From a checkpoint of a small audio frame classifier.
Training: adamw at rate 0.0032, held-out accuracy 99%.
Data: trained on tunes sung on syllables by a formant synthesiser, 43.9 epochs.
Rows from block 8 of a small audio frame classifier, named by matrix and row number. Rows with one number belong to one channel. Each number is 500 + 40 x the weight over its row's rms, rounded and kept within 0 to 999. All counts start at 0. Numbers have three digits each. After the name is the row's rms in percent of the matrix's.
Before each channel's rows are labels from the 100 clips, of 14848, where the channel reaches its highest value: "top examples" is what is common among them. Only what is clearly more common there than usual is listed. The data: tunes sung on syllables by a formant synthesiser. In brackets: how many of the 100.
# convs1: first pointwise conv (model.blocks.8.convs.1.weight, 192x160x1), inputs 0-79
# convs3: second pointwise conv (model.blocks.8.convs.3.weight, 192x192x1, transposed), outputs 0-63

top examples: vowel: /o/ (100); child-like voice (56)
convs1.32 099:445464486438442549564507490485478510464509539471477504496529502538476545530457467482504538443464555459485494487397558507472476427548496513544504578491496461491557476555490534507536484513505539507460595532546477561478513531445523452486493537
convs3.32 097:496524513431468507523557482449546469443503489491513497528478492409530545577521504389479423592479548455500486514487561532469437485481469460486519513471526504471453466508524509514511448545483440

top examples: consonant: /b/ (68); vowel: /æ/ (54)
convs1.33 099:460532478560438490495544469498531497541519454567443514506456456487459475498583527531482442498485536536453487493526524505500533469481442493512491464463513401532515558554501507501491529491550490455584583554493532491485504485549524456592471530
convs3.33 102:515465537495545571461516511513501469496491441573422572495479545491507545539551503553524501550493527477524541517484440505531549459536589530473523515550496431525552496494546396466460513531501463

top examples: vowel: /æ/ (86); white noise (47)
convs1.52 100:473517562549543488479538550534442488500509534502524561510540454562457523510502515508529484519469503492490530504500492517514501536500516489556472508508426450484597479480480476457463513508495512493503493473438542467548516495488491490497521560
convs3.52 106:528508514559530534568442505486486476526515537505473490462466520462507464538556433572477380518424505482618481471548509504499498470495476545452467477500508500512468518467480577482504511498488458

top examples: consonant: /l/ (100)
convs1.147 107:486521552529430605519525546472462498508561505529443512490531454540458464580427364517538509486465505485487509517521534441547556495496486485527504566459447474515456534458483549434486562547432503506541542617487525506446473517475461514493501445
convs3.147 099:474485497422429556550546502502522502468517508467479558554453482523509534466519512494519490486483481361478498522468466477529491430471496484447471518505538511517460478477531536557513466571513561

top examples: vowel: /o/ (93); high voice (51)
convs1.96 111:486405401498488521557438580487414447522513525490495578505446462473462519449552538405507517445552520527478459505557463492497451474456547476435465491515448520471523484503555559525383454413478466571519493503493523501479443467479523460501467444
convs3.96 089:432521544468496503523487538507524517447537466427516464467500423529563569449483454517471496503525489552457506473512516533547490544477482492403460535524586555527506546495500538509505509461463516

top examples: vowel: /e/ (92); child-like voice (58)
convs1.123 100:512511549601523521575496585456526516515567506503490550518429527520508481471442530480540470533510480430507478443535490583530522476521600493536422495500503587539501525450540471503498541516465525480474515515537484446475518482424512491455497548
convs3.123 109:576522548468497513498480547485458473507541496494480535515540517535481525577491496492507492506465489426440467483503484548516530551537442524463530521486518424498436521471481485547593396440539532

top examples: vowel: /u/ (97); consonant: /t/ (36)
convs1.60 108:465536483444499435492522582451505565463558453527474514448528450409464495515447514451486545510473437551486546511514466517550491487529438449455532572532431467547448507556530550545469510498463502478454398453537475524602530506503464482529493443
convs3.60 094:429440487528447533554457546505474495551416496498479533456526513507464504439513504507462498516533475525519487479422464551439506515541442452493500506390481517446580514446547527450504507487460508

top examples: vowel: /æ/ (74); child-like voice (60)
convs1.97 088:464512519439486478535511569502553639538538467545501611484472502496453547489523484491538336543499533511520362526434460462525498529539529627497499396499542504485514490478478440578413477479527536489495505458528503493532491520517529484506472476
convs3.97 094:505486391575516579486471566527506491634456542470503459552514427484493566469432548500508505519548467539523495466585448507510607567581461438535473520483526470471461452506506501539477540497505559

top examples: vowel: /e/ (92)
convs1.66 106:549419466492570541552454526535486499448528549438501505398498511539516502593533511534519523537440567481457516515507483566411530466477530457588513548487519451495502491538516498538501476457502504485540490488574519508529475530533497496524455504
convs3.66 104:505509538488446498427504533526437537428482456479428481512507501503579509517464440537477491523500438584441477461484465512517504428465552448544532408552459501510485506525472483455557558477498531

top examples: vowel: /u/ (91)
convs1.137 103:462469544511532528434595540529499496533513554538495494515493460489480488557507488467568495511554489560527505508476472499484533420540474461516526515473444448604459433461547442526506506476469479522515538434488499495522456550445565574521492537
convs3.137 094:442498516511455491451527463545584435524510470427415450454511526478560496423492490484511502476427495476554415546549429551502468553501549481541435525557556523553550455438616484550512529480472540

top examples: vowel: /ɑ/ (49)
convs1.111 101:499495452463528391538537461535518525458470533548457502519590535532542492513541498583447504507486523546505446471521529522521531545474494428485590478490449405473493493535499458578423478468468473442516423445532527487501439579523496503492464598
convs3.111 096:503549448462557428531525447455478496489440481508469458504482495499419536535405482544474479582464451472457532500465491586535434548499452525502526462482475500490514533495432510513431547497559526

top examples: vowel: /ɑ/ (100); white noise (30)
convs1.118 078:477466441491539470540571546510575529452471487500468410556524476501499481421524482478496469642455484535490494510481531538474464559503483425551547471527532567532399471518567537514507467528539480609494490380495550483485566511418474509533602500
convs3.118 106:503502583567462580493452501542469465482428507544464500483442461466581473497540428464507467455536514502511518486453511511515508474451467517477528492607466568492501557539492487503528474521443366

top examples: vowel: /i/ (100)
convs1.93 097:527479477441518428502474485505560467564503466469512498485505498441430489554434532528538507434449545543454528582486483552466567572427465505576541499466511448522525538460491486531510503525490493581476562484559483461460455482510502564469568527
convs3.93 108:519534532553442485549526512495472610488496539516543484543485556482502463442530516482515476533553592510515513420511505512459498524522504539515482552551560490453511471498455452500443515554556472

top examples: vowel: /ɑ/ (81)
convs1.78 106:561446436527557550542518468500484532530467516545499449531451443527565498466480502538482578571470420545518477497479501451486467541522506453472485490527433503518481548464522519495465508460501515464516425441375461550479588464534519485458510480
convs3.78 088:508482534521460463516523504512495543467516462543489519446502459455541503442509503520427461530445496489511552592480520531505516432449475479500511524449460512517461495516464478471522546508471471

top examples: consonant: /t/ (56); vowel: /u/ (45)
convs1.152 102:469473452455489509488537420460514472516538489452549538560493430559491462499524461466463528501466587575516490580532513595515494448468421519528499477528539488499505451508453529496535515500515477517481548518439583462540478545478540479500542489
convs3.152 100:496526556544502500562520513502451512521501523536540459446495427505529529545559534484527487458514577498464510551470533503462465487554401465458429555569507444561494538497550562495482406432525473

top examples: child-like voice (81); vowel: /o/ (55); vowel: /e/ (45)
convs1.187 095:475484474516441532518497453506490490488428515506460507518513484456572510442494483448491537501530483489545506456531505450537463377480482496513513469492509546496527514459560472537427489531521544495484469550493489443496503538447500595497422471
convs3.187 098:463512504603453503520471486552552571564421475435525489530507506546433529461494538513489525497550477536494505463483458460519505503513459522443495520427508433505479457558501534501481554484591558

top examples: vowel: /o/ (92); consonant: /l/ (43)
convs1.164 102:449543433558513512506479565508463598495466539507509522566500491454445509569424485492496484460460495578467510509440460515467411487518525532498498518564496465499475462500523577566550486435453451507490519469575538557598426507496496467512495472
convs3.164 106:489547509532444473448541498529505503528475543502555489447394511478538559539497488490528485421570456438501599488497563566569519501517507500501482526534539493506402407560482574525489555505452485

top examples: vowel: /æ/ (79); child-like voice (69); consonant: /m/ (56)
convs1.190 098:522510532463570495492483467560462576462501468458427607466530420473507544435478516490599418507533565518464439515502518503510493535458506572607548428471541540494502498499531472546516484502523558502558543481481451536578498475523531544483486433
convs3.190 103:538533546474491529456487432523499525494389551572507501460545504556456438527524517489519495422470479452489427567459544465424491484523460451472531533453424596508490507538498496520532510493500501

top examples: consonant: /t/ (86); vowel: /u/ (46)
convs1.138 106:514573510550518519491446525475502456492510497459492523489471443513530447554490628395475498458539467509421492518529448445498606478443473512533544489565444483516456490410483543547518480587522513466511469504451462489451531495490584544515479470
convs3.138 098:481451539418556455521513490517556527491513522529503562510514479474502529508499512498444531570487466433472489454507487516541494421498486447512478496459509521505445434448557470465468525505532461

top examples: vowel: /u/ (81)
convs1.188 105:513501473453471486506552442439543536514510489445512515446574368566478546468511466496497509501526580483496476567519508545531505474485526517520505487465453483497476568536532486545420451500488486480509504535477490439515494451465572488533504482
convs3.188 116:595495465484553424508501537495474519449509514472495505493412522482571521589548505526478492545446462490483523543473514446482547528500540481472479493535494456449499489445483467451514492482501484

top examples: vowel: /e/ (38); clipping (30)
convs1.156 097:499476485479451475488479543421603475508559561582516546518509459567551484529525497557465448505460450451555488526533522531463519538540430498482516473482535494470478538543554500521443488483493551482437499512507507451540517460485494531478551544
convs3.156 095:468531543518477526549480511492469466473524482507477494473443497480489544538519567534510493484499464501561516505491424434519425467464516433510476479535524464565500509529491531509516556545547584

top examples: vowel: /u/ (98); reverberation (79); child-like voice (72)
convs1.154 108:490497533516460517572492459572520568545447475477518479517483532440522461524520483516528491496481481556520524525519580474533535474524409541534492494481516405508461496523464555471474564494483442524436410464555495427532470524494471564488450518
convs3.154 093:546437431481438524489527510474519543540416491486510521486459465451479475506500488521459549541389460503509498497540560532551476528462473559519498517500507529558434578534452480521522552494486508

top examples: child-like voice (77); vowel: /u/ (72)
convs1.87 106:493498459516557520485505469516485492533468633473548513417480497529468472589462526475584496477536435497420511563495491518524537498482489510539522531524513359526494472458487511500507522511397548494501438527490481502504446476497465501519453496
convs3.87 122:466460499483485499528470570606536538542505510585500477433447475441533422470454488521485493468427491498547523465486479521447515483530560517508490483530500528484538519442569500502450548511550449

top examples: vowel: /i/ (88)
convs1.12 101:496507502472498534563502503488508462484539473528494476505537513477438521552476512473464519472441440421522480592519570532494435480504520478537532518412485482576512512516456487538533567460492609538483506490432525475455477454477477456554506482
convs3.12 095:493539469462624535468462474494472478487428507476504467560560527507521497498488476509503443484461472485535516574476497486508485457448526431515543529498489505500431563475497499513491512535498488

top examples: vowel: /i/ (86); consonant: /l/ (39)
convs1.42 101:454490571540574474535528456456519495539546440539524509458477455506466490501490463523546425501553526513525496473470487530489506510573530556524538536528504461483535504497483485442421520457518560516487560527560490541523487477498439439496586549
convs3.42 099:504486538521510486498446484408492528514489482433453488497393486508494537536518487489503520509494496483558503451478479496519424521571501439509518514390481519562541451533458558520512460436473514

top examples: child-like voice (50); consonant: /t/ (45); vowel: /ɑ/ (45); consonant: /b/ (31)
convs1.182 100:533494531451519523495475537504467508473556508472558479557498487518540545501536503538522494471427508475579477433529584554553590562482468527451475492483514475510472451508490480447507471459472572514545482480562562452484462485478456450510461455
convs3.182 100:494447499467506550481452528481527499475482480594587474530485480485449487636469509526505612477478494552534563509491448522481467489474399446531497472507504458508517521505445508475507495468551538

top examples: consonant: /l/ (82); vowel: /i/ (75)
convs1.112 094:458512526473484556500549481508522510530526411511463596510546545524479425503595420519474487473548494500506524511526559508486518476482442522437487523455446475499512587495517463497462438534470505506443513570460504475514523453488512447579477539
convs3.112 104:396470506559486434464509504473518496467489361548535480489480416472506524574421462481541495514465511451610524442471453515456512451467581589534466523558491539480553472552494588481447535551485538

top examples: vowel: /ɑ/ (94); child-like voice (74); thin (high-pass) (29)
convs1.114 102:496505535520533455556559494481437540429471498479563462507532431459533495546516568565458550586527476532478518478550533472489542473515477466431528487556569521548472499515491499477608528533502499513484502419470500489526449579523491454510437492
convs3.114 093:549485435465534439436495464475525440557465466553531449503407459560481467460503536526493478546505480475495423595570436492455522494530429486534465475504483493447459561479475562458532507559488487

top examples: vowel: /æ/ (100); deep voice (67); white noise (40)
convs1.136 092:531489523512414496465499521481493514480510509501421571506570544536468480481484520530522421601466582518498523512456453485525534545423573516483461469565514516473561474580434480499550498506533485458499486473475533496557454568524519460471549461
convs3.136 094:516452508518523487531448479523493450581483490548445500561518458522539506437514498531492514529520464530486506516609512424515580522504539512509473532475466469484518559528482505552509469448429374

top examples: vowel: /æ/ (78); consonant: /t/ (48); clipping (27)
convs1.24 111:375478498428523462502469493513533474549496502542479489547539419453484449519534487558533445583483485544485489458452500503487578545521474447451502520444426502514537537465494525461487494568475542416539489557476482484501490451518583438446534526
convs3.24 097:448483471547532519526520554441470533464444442545563573507522486527522472463442529504464468503491509538508508478511502445523497445473521498507556558568405481546409466551482467495525539533454568

top examples: consonant: /l/ (100); reverberation (77); vowel: /ɑ/ (40)
convs1.51 107:506497526482486507502499503528477526512511502512508497495549517533481476536433186478551505507491517470483510505542533522523483522488461498501595511466582506500517497532510537451465478479492456502502517492489511523552483591545499510470518549
convs3.51 105:509533471492524475488501485491553492526538559473448514510514464464468479512498489505517498520475494504484430494504550473557473443477479504550434510453494559515521517459429470542514549496510481

top examples: vowel: /u/ (98); child-like voice (70)
convs1.72 094:491495442532505495448418499535467509546549531481507576488515477563509541531520490490572508506562511515516509586553471447532527494505506464501459449538480481562484457531574523526481649504354480456443425491450503520518563512518461519478434552
convs3.72 102:559470510472516508517438505423515482478553493421490497553435495500515554520532496476458516543495503572488529478421487547468489417491517531546481500443532488455513456530462547475521538487479496

top examples: vowel: /u/ (96); consonant: /d/ (37)
convs1.3 103:500540476442485510500452545537503492473532423519469534578572432500529487471510467489501482497511554413484499463472494576479550519543517535513490437478468553534437515513537535418475494508466486502533534442558498452528428552449449524482495484
convs3.3 100:458500479543440513535540450532530517476501426595473470551447517453394570463481520445515463503528441566466476501488504502524442567523502412467516545468489476551495485473535501475536502513570487

top examples: vowel: /u/ (100)
convs1.172 094:447447509595528500522513424492486518482537543573503508567507550544558409539577530514516509511510548513517444553514500503483499519480450531453460475534435507548415563447547513471451497536507503507513486483532486470502557436482590467513466449
convs3.172 096:498515560454530565516557468517511485534470551428448564477573508494518487462519503525442485534490570480490491548573559466470465575509553520490454491503525427476505495493544550536465542485511485

top examples: child-like voice (68); vowel: /u/ (66)
convs1.91 102:531543494466490443487514467534513490519481490532484515545473501511435498502560490551507497499495527506512510580491527526460470491503374529511460441449431534684464502462582461572506554520486497567542502485438495463456486454578512499552507516
convs3.91 103:454538510601543488450511496497515449536524541496516456507513519523506546540533501435620482541543496544509452514495503487544530518498433486493572472563478507508548505498496541509545486467489507

top examples: consonant: /t/ (91)
convs1.163 110:527478482431456466523610526483506509526505548454468492500445471572465478523535522501475512530484525448488498477503492615506456484524526535521403509516439520467499456528519500433486488488528430520492471646479541500436477411470493517516508547
convs3.163 133:374462512531525492496444523473324486494482404500418507487451412455500516506496484508516518491501438584496475444497462546482525440544577491568562500498465518445524508460453471519506470505492461

top examples: consonant: /l/ (99)
convs1.86 107:480457484468443493543495488560479508472550466464495496490485531473482542488414293480485500485545571469503510520475529530568488489525479519505519516556517504514541532492482484462443535534496519547530507568471498429508500512548493557474501478
convs3.86 099:525511453532413561469478479478570505495474419523550393485549520522467510415474486494461498495448496487482574471487547420526514483487563496535516439589560427465463474561535485529454464551499530

top examples: vowel: /æ/ (74); child-like voice (54); consonant: /t/ (35)
convs1.49 102:465481527455482453531508513450518520444527454480528537501475515557532452525429521431516453488550538447443463504458501550520595510556522494488443436509520475519498450488526557492459532577501517484560388486506437505572574524551524504524513501
convs3.49 093:508561484514534467451498527480499485476505545577508471454514488521545457585566562511449484456487475562497468490503557483518512585468454508507497525454548474478522472576463486472548520538529488

top examples: reverberation (80); vowel: /i/ (58); consonant: /m/ (38); consonant: /t/ (36)
convs1.94 110:475480526485508495472542497538520483470521528470475536518494481546544492490437523547472487514451463521507494492492531462426563531488594534532548613537424543469553504482522474454599476479488539544531487482446548439452402538466478498479549523
convs3.94 106:441405490575558529461512443531511476473514495448548425491436494521446504480492443466544509518502509516509506512501517608523521501442506480443533440475459519500517450505499511581485446477503534

top examples: reverberation (76); consonant: /d/ (69); vowel: /i/ (47); vowel: /ɑ/ (44)
convs1.62 097:464521498447554472493496572505466508536544530492530478540423484479514471439514523454543530507484525485557491514533528478502458547569453493489481460568490471537545448433613495437465496475442504630529473501556525519445521498503423496513540525
convs3.62 102:517470502516453565566473508474531519463485510547474506514515475425495514526523508497513489565495525481513506476475540445507539560521482526458458559541451472545518522517425569518476525481546496

top examples: vowel: /u/ (93); consonant: /l/ (35)
convs1.35 103:560535533502461564500405428528494496453505527510506552580490444491455530508521460489478486501429470481482453595471517503536429475458485510503487489479524495618456505446521474560470568504464512474575517516412503445527514523604477545447481464
convs3.35 102:510455505495528477476558477469464444534512500548494478562610471504478653421468478467486507503565541532466414498514477558488474514504492503504476544489490480548522484420462519492460482576479544

top examples: consonant: /l/ (100); reverberation (86); vowel: /ɑ/ (44)
convs1.65 113:487422483528482501477449527550530494442514516514424493524499471532478490532412382556504495512559460492496516523488473445551554512510513511531614479488431515517535448501475476482573483471500500501549535515518517550530508511426505378458496520
convs3.65 106:469488464500523454510518509509485499459493456516499541486460534493490493480490513480471530489530533476480478583529470529491522519563464476575467477550522510507431563538525444569494521576519493

top examples: consonant: /l/ (66); vowel: /u/ (39)
convs1.63 098:479487540449434510510513499422610500481501426520519490497470433487536475506520619514444532530513540536570540465434532490485555504497552529514492466418443564551522488506472566504465486506553485521512488574498506545562493430488493547518470549
convs3.63 099:504516545505569541534530488541457500531426509518529487518468490559515506472572475509440508465473584486411528567563570463445534436505430485463513485464437564457512433515585486570455537487516473

top examples: reverberation (80); vowel: /e/ (66); consonant: /d/ (43); consonant: /b/ (36)
convs1.34 118:581549519492509484542492571422509552468433536461555497519498537451496444476444501500491463573455509557523556531505497466505463452534424530470474466466506495452521431507555486508534453430464530509489492535552440512538547426452516529475580579
convs3.34 097:483554453518493505557487475479536515586563479421518525441474470460598450493507464574555486476495460462497506506497476454402514448530462534515448546449509439513508552522527480498518411530528495

top examples: consonant: /l/ (56); vowel: /u/ (44); vowel: /æ/ (42); consonant: none (31)
convs1.140 101:443481498475509482441468574462514536514537395505558537610445525469519499484465445471512408510534494437477512514483510530542490542535538482441548543543534578455508566591483438489517518522454510593473489516550416527434527476501508457501540473
convs3.140 094:495503541533524546514478523469581504457516441535548529479428547620440510453527536409472516493473449439525417519558432551527443465530517514496497486488483482456492478516482529536503483465476528

top examples: vowel: /ɑ/ (96)
convs1.170 107:529509578471467550433523521477480563504543548490502435548540514507532464492564491548538546494467457522531462518516565439463464508494520488524518507458464522521433523530494503541591532509519490469479540496489528513486540529499538521560545505
convs3.170 098:489475483488502484476521520507511497513592460480485527501536529534548511556507512500508578526578431561427487558449437436523531517485572524556532482454545471431501500494487525579498478458485496

top examples: child-like voice (68); vowel: /i/ (58); vowel: /u/ (41)
convs1.131 110:475504454471544502533470443548490431469460456439476543542437553478469452538483497472491501476502487498412480553528517401452469435587504578544539524504499435459491501463489567524511543502526552499481434526547523524551485543500434487496497485
convs3.131 102:457513468457454495513471481475501521449496502447535519496542430529483482422454472505459522490564526568488487564520497503483512540506508424495564516441526458487486518473579472499472441527529434

top examples: vowel: /e/ (45); clipping (33)
convs1.82 102:481481472452488511545474522472507513485588531533464481549444486503489507574451515579526433512455515501460436510488439580502509520535470473483406480529500531541513461509469432440548481449508485470476478497530467510491545455447456485482487567
convs3.82 100:457481554472472434496482511502487498418515560466562485566478502490519477490475467447508434473530450545578494496443471506507519426518545447539456463503471548476518455544447508451503504476525448

top examples: consonant: /d/ (51); vowel: /æ/ (49); vowel: /i/ (45); consonant: /n/ (36)
convs1.61 106:498468478538483507500589475532529502570465479453511549514514479478489506426527499539536467464504509458529494497489498482438568533427490517531523469581507519471616526534474597499447478452533492519491537441587474542561507527503512489431521486
convs3.61 096:437545502554472423468451528469486478506465449496525448429526500548552505459532509518502439527411453489457545446576534521503501514493466496515553470492476517452477536507502501449509471435491522

top examples: vowel: /o/ (83); child-like voice (61)
convs1.2 109:440515554574459523451507498528504502524484450576456496626443572520503463394506496505501513497526448472552506442526460491529508433416513475410497427596526547497531546481541474481548491499529437504471501504400483446477506478496519474495509507
convs3.2 112:447500559506549419532484501536528652555472485515450489474440479494468458428467557529550487605564506497483496473470436404558468498541520535510513518532460473516515423531502455508436463473621485

top examples: vowel: /o/ (84); child-like voice (69)
convs1.165 102:470449526459456426500511545431481514494515511505451512509545534538455519441520562504500509519465510584434500484459536496603496450550513488475458441529557541539500584550536508443504464538540412437487525605473482467426521471528509477521523451
convs3.165 095:477446511514468548556568537518496439532447445417572492560456515479507483470541462491534484485457489458464530490527507461435488510472422456436542500545499529467500550517538510593577452521453482

top examples: child-like voice (67); vowel: /e/ (59); vowel: /i/ (41); white noise (27)
convs1.37 085:495482505494539501494466525482527450483534488491497480480502484483541522447548478584510534481501543483487556503524526517473460440474481461478529508555525516505563493515587533545488563494407453490480509485557543527513503538476492464545491424
convs3.37 104:502479602493535525525466470490476504470498515505509516455479535553500477496538397528505462445511489534523494478403512510489392468438487587525618519513482508494504476555474532487508531456510471

top examples: consonant: /d/ (47); vowel: /ɑ/ (39); consonant: /b/ (35)
convs1.48 108:526455457525554516515490496406404486500536531482513492451418437477486494541549528521590540493492476548497522458503517488501473527534506530369477530484531508546469552484480480526542441468515540439505552525530493578504494583534528508484470558
convs3.48 094:501473494513564514574526585503498493493476521475543519482536464500463498504484479519446578491536528406469479568512440542509544523495501527542578495474530511539530486526530385483536494493517458

top examples: vowel: /i/ (100)
convs1.70 098:532552493502465521552458506461448489580475474510570528519486499458465546500446492608530493440546506473525509605511516519532489556406509500469455503462500512600503496446552516500410533504492505567480500513504544540540507494495459481444543483
convs3.70 103:496590485536479501438509489511500428525540505517492500485595473519498518574524488477495475507514508498538497552494520490547508486505485407477525460472371491543475469525441538527589434477501559

top examples: child-like voice (63); vowel: /o/ (57)
convs1.148 096:485443417506478489512519543470492517550472493558519486457486533501439505507500501489427497497528463546470519522523571468519541464537529420540515433534581461491508503517489543472537488454564554508490609513485513534491486504485560478484447489
convs3.148 102:548564486434476477476435517497538500452382481519519518518425422428478473490485470465492505560514517468488533501548469568449505488507558461543532460502489507454514499537538527500471532533435511

top examples: vowel: /i/ (100)
convs1.121 101:436488535493494530444485509564507487603545451504468531545539455457560553532462540524514520469530550478560508526471511504505516478582543501496506485444450535568563516472505438497561526444488544581596479429565516500493543525557430520449555489
convs3.121 101:481465488587511513475476473556513481501492533440483480577485485523531470418507508481535413489491446559497538511492500537493484590513497484513472457469484507493421477480492431466510523423509543